A small image classifier, trained from scratch: norm batchnorm.
Rows from block 10, named by matrix and row number. Each number is 128 + 24 x the weight over its row's rms, rounded and kept within 0 to 255. All counts start at 0. Numbers have three digits each. After the name is the row's rms in percent of the matrix's.
# convs0: reduce pointwise conv (model.blocks.10.convs.0.weight, 128x512x1x1), inputs 0-51
convs0.77 093:120146130169097143158139105143118148105107105157131152126109131122105160102159117080151110177138147138152112097143108156128143092106129146130131132166168124
convs0.78 102:123132102207108126122137105105146164111119141123101126150140107117146099107150138129161121161119129091107102147126126103124153111164147070132121139114153163
convs0.79 099:145119109143111170107164126102110116188096108101113136115090147159100177129147176143126174121155113132114149131148137106123140142139109109132128121145136126
convs0.80 100:144121105172113128147099139108150112108120122134145128157124136121090112175168174146116150117119138114133126094123080138128169145104142135130145127092125184
convs0.81 101:131100144112125124128132131127136126070120122098143121142124145113119127176099104098137127130161140124158155102137128133112155127113139111103117138168114133
convs0.82 093:182132128174122104124126143141120087142122172115126122173127145116135133090139089132119133082108103134119115102092128146139120133155207143127149118149132107
convs0.83 101:166123132111153123149104162112104167127118124151178088134154138131119140201208117128105117115117136116125171115083101161173107099121084129145113136131098135
convs0.84 102:128188113102162164104095154113127126109129113122138130146161159120171086123138106173075104140172128131100116164186170105135081118149123101137176142109114112
convs0.85 106:113151108126105139117126112142098113152152136103112152155143174151137128096098120115110130126117171127115115161161091131122177176119156146137123152068129102
convs0.86 102:103134135145135107166150126157134097131149087130147111138124118085121127144142110188143122117145133144147148151140203104111110117179135112115149094121139092
convs0.87 101:108161186127117110205133146131134112121154149102142082135129089174091135134192120133113172139146141102133141099128119148150132139127138094135183105133137152
convs0.88 105:195111110104122111094150110156128149125127143105120134165136110143143110128123154123118107108187124135071139103148101133112113157118126115107155135125144155
convs0.89 102:116128118137125106193119116124137180123142099179142083139136127126141093196094172121129145178143147199150114126124144175124154086130126116130091101124116135
convs0.90 105:185153105138108132149178087090136085120120073121131110162129137131163109123153183140130127177114126155116105085086127145136119142129120136124142132095116092
convs0.91 101:132143097134125142119119126125104127164122083125172157127113114129160073096116131168113136119136091096100172161149088106127125123213165125116131138101121143
convs0.92 100:158127145116119126128088142175127141104144155156170127161109149133145108113123107110114113128166133159118159120166110130163125110122128132169143154124167115
convs0.93 097:145104134118164159186129112130130137140127096133122120118159140104108118135129120140118135124116105148162154121119130134140142138118112125129142109137139160
convs0.94 089:149147135106128163101122153160092139131146117111150130147112126118133115118128118164103081115158101148147094091111130100157165100116112181156132110168202144
convs0.95 103:125185149128114178119137151148161078095137117124143156163114168168074169125118124172115136117131154135134127147114191135121151127105150098121136129134110116
convs0.96 103:123106116127075128096093084175141134121092202121165162127156139130118123114124147149136134160146126132110123194093154137119154129118100149121106134119138098
convs0.97 102:191127143127107076175154110104143116125143131164145124138144174134130141113122133141101126087158089119111130126104110128138145096132115109118118101161159118
convs0.98 100:141122155109109132136084178137161090117131148151152143145167116096093150100119120134109184072142129115138131156135103120146135143105103101138201103103130161
convs0.99 099:147090102125097093107194126096147183104121155108119142105134118141181141117163097092109182133124100110132131069137123110117159125149116112122100171131182122
convs0.100 098:126104171155166126099161132087133104106158125146078167143146130117096153140136109189138134106107089172118130119127080090095162145108156106113104100082171151
convs0.101 102:189102182099110153179138106135066122147157123130186132140073159089121170114152092124107144126097143111102151135127120157132149100106160152121121143163131106
convs0.102 098:148151172140112105110113138121115128110099145116088128173122119112146120142121136088155115142130102157093107120142118115131151133109136107150139158123124133
convs0.103 101:145111122171125099142085119128136083131139098142114115149101078169112106188108129066166168184119112142126114112150169155129093099099118145126133099099137117
convs0.104 095:115117105121113128129105164166099123126120151127148132171116119113107120115150105171096144125096140151101082151109130106171130107131182154187099138115155091
convs0.105 096:153168152142108163138112100153117100109142166140125147151162121140105090150127134131087081098119141172130125107095162128167185144165139101132113158136123152
convs0.106 098:108107111105091127082116159097122133126098096148105140134162100098143110115154161114094118114146090174103151134156112135132145131121116114130139131095133116
convs0.107 103:162112120105156082113119117105123138127098119162136067144136124129113119205161160122110095131141123164150131135109111144125098129101088084120115127139155183
convs0.108 089:138131096111171122131137108186134094143147100142093097142129157139127135127130102182145103095110111124128139108120108117118131156101099121165128116119129118
convs0.109 106:160135086125127117092122143100140157136186088079153128149117107116102096133152139139156107108122080145138106108100065109096126131118167109150161141114137161
convs0.110 103:168111188121164117155120174131126107134131122090090142165125164088165117115145142143132097127146092113114113109183128138139135130124109128112141165136139125
convs0.111 095:111145119105150132154108108139102108117150164126150120130130175134114094146127115172118146150140125107100098152103098112131106110144137107119134144133175116
convs0.112 099:146118142147158105130136095142140099136129127141151106099136154178099158200194112135138103152107119125147167095154076157106093181114117108113112092156088182
convs0.113 096:146184171109098116148156139124137114121170154170133102112155121094090119156170105151079132107094102106132148109150102114100174108118117128098138157112117142
convs0.114 098:131162135125127155115151103074127134144154100126118121119102117126125093112140123155167127114107095110077116110116113102131134166121127106142127158085128176
convs0.115 099:124124107138128164102121166149097105159085142130110114090164123097116153114099112146124140126094122116138140096103159105129154108127105107122160136134135146
convs0.116 100:181089163118158093156138178089142090103112129119119108153115169125121114157162118137119133152110120129159161089141149114173132112098098094133098121131152111
convs0.117 103:117150118118155087080138136110121121094134162120141132117165127105150156127140138109117158128135089155141142153108142127147179184153108147139116085157128135
convs0.118 103:129101110111118115184153125122121078150163101139154108097115135084126078122133107105111149162103132127158171151139194112135067102113115104132086147081100153
convs0.119 090:154150142126135108173160134142135104163149160114123120146135152124126126143122141092100098126108106117125147106088094119129138093113135118099135116135105171
convs0.120 096:115074100130138086153136157103110132114219128123154091168140175112140108142105137103125114112155112117128139107138118119120131125127151089110115157153148156
convs0.121 102:131155121135100117126102141122124130172136105111118155159106149135111108084103111138184118121148133112160127120118135099104112100119151140146160117158119109
convs0.122 099:175128104105138122135142153142111137187135101137163128140148115148135157128113149178120123130126102092100168153144156112076111134106123135095087126126146131
convs0.123 105:120145147095158128102177151126150150102114152140153143148138099162147095098119113083134150149156134094166161106114137116153098133097140160134108122154110147
convs0.124 102:125129115108132103171147100149071136111117124133111125135086152136166128131122124135133139155118120143105101127157121118142116104096141164127124144105093092
convs0.125 099:168124156111136126127125117097143107147129097151119100126115152099113112136132102148190135134088146112099145106102118146123146114138099116113125150120145151
convs0.126 103:117093108095185104191097111115164171096148131128182093112136129089097110189161103137156107093122150158179148132117146148117129105077078089122101114096133178
convs0.127 100:168113112094127106162110093206145123139135119204130157150139128174125089129116132078112106198138159129126125109180112137129092118077136125132099166128110122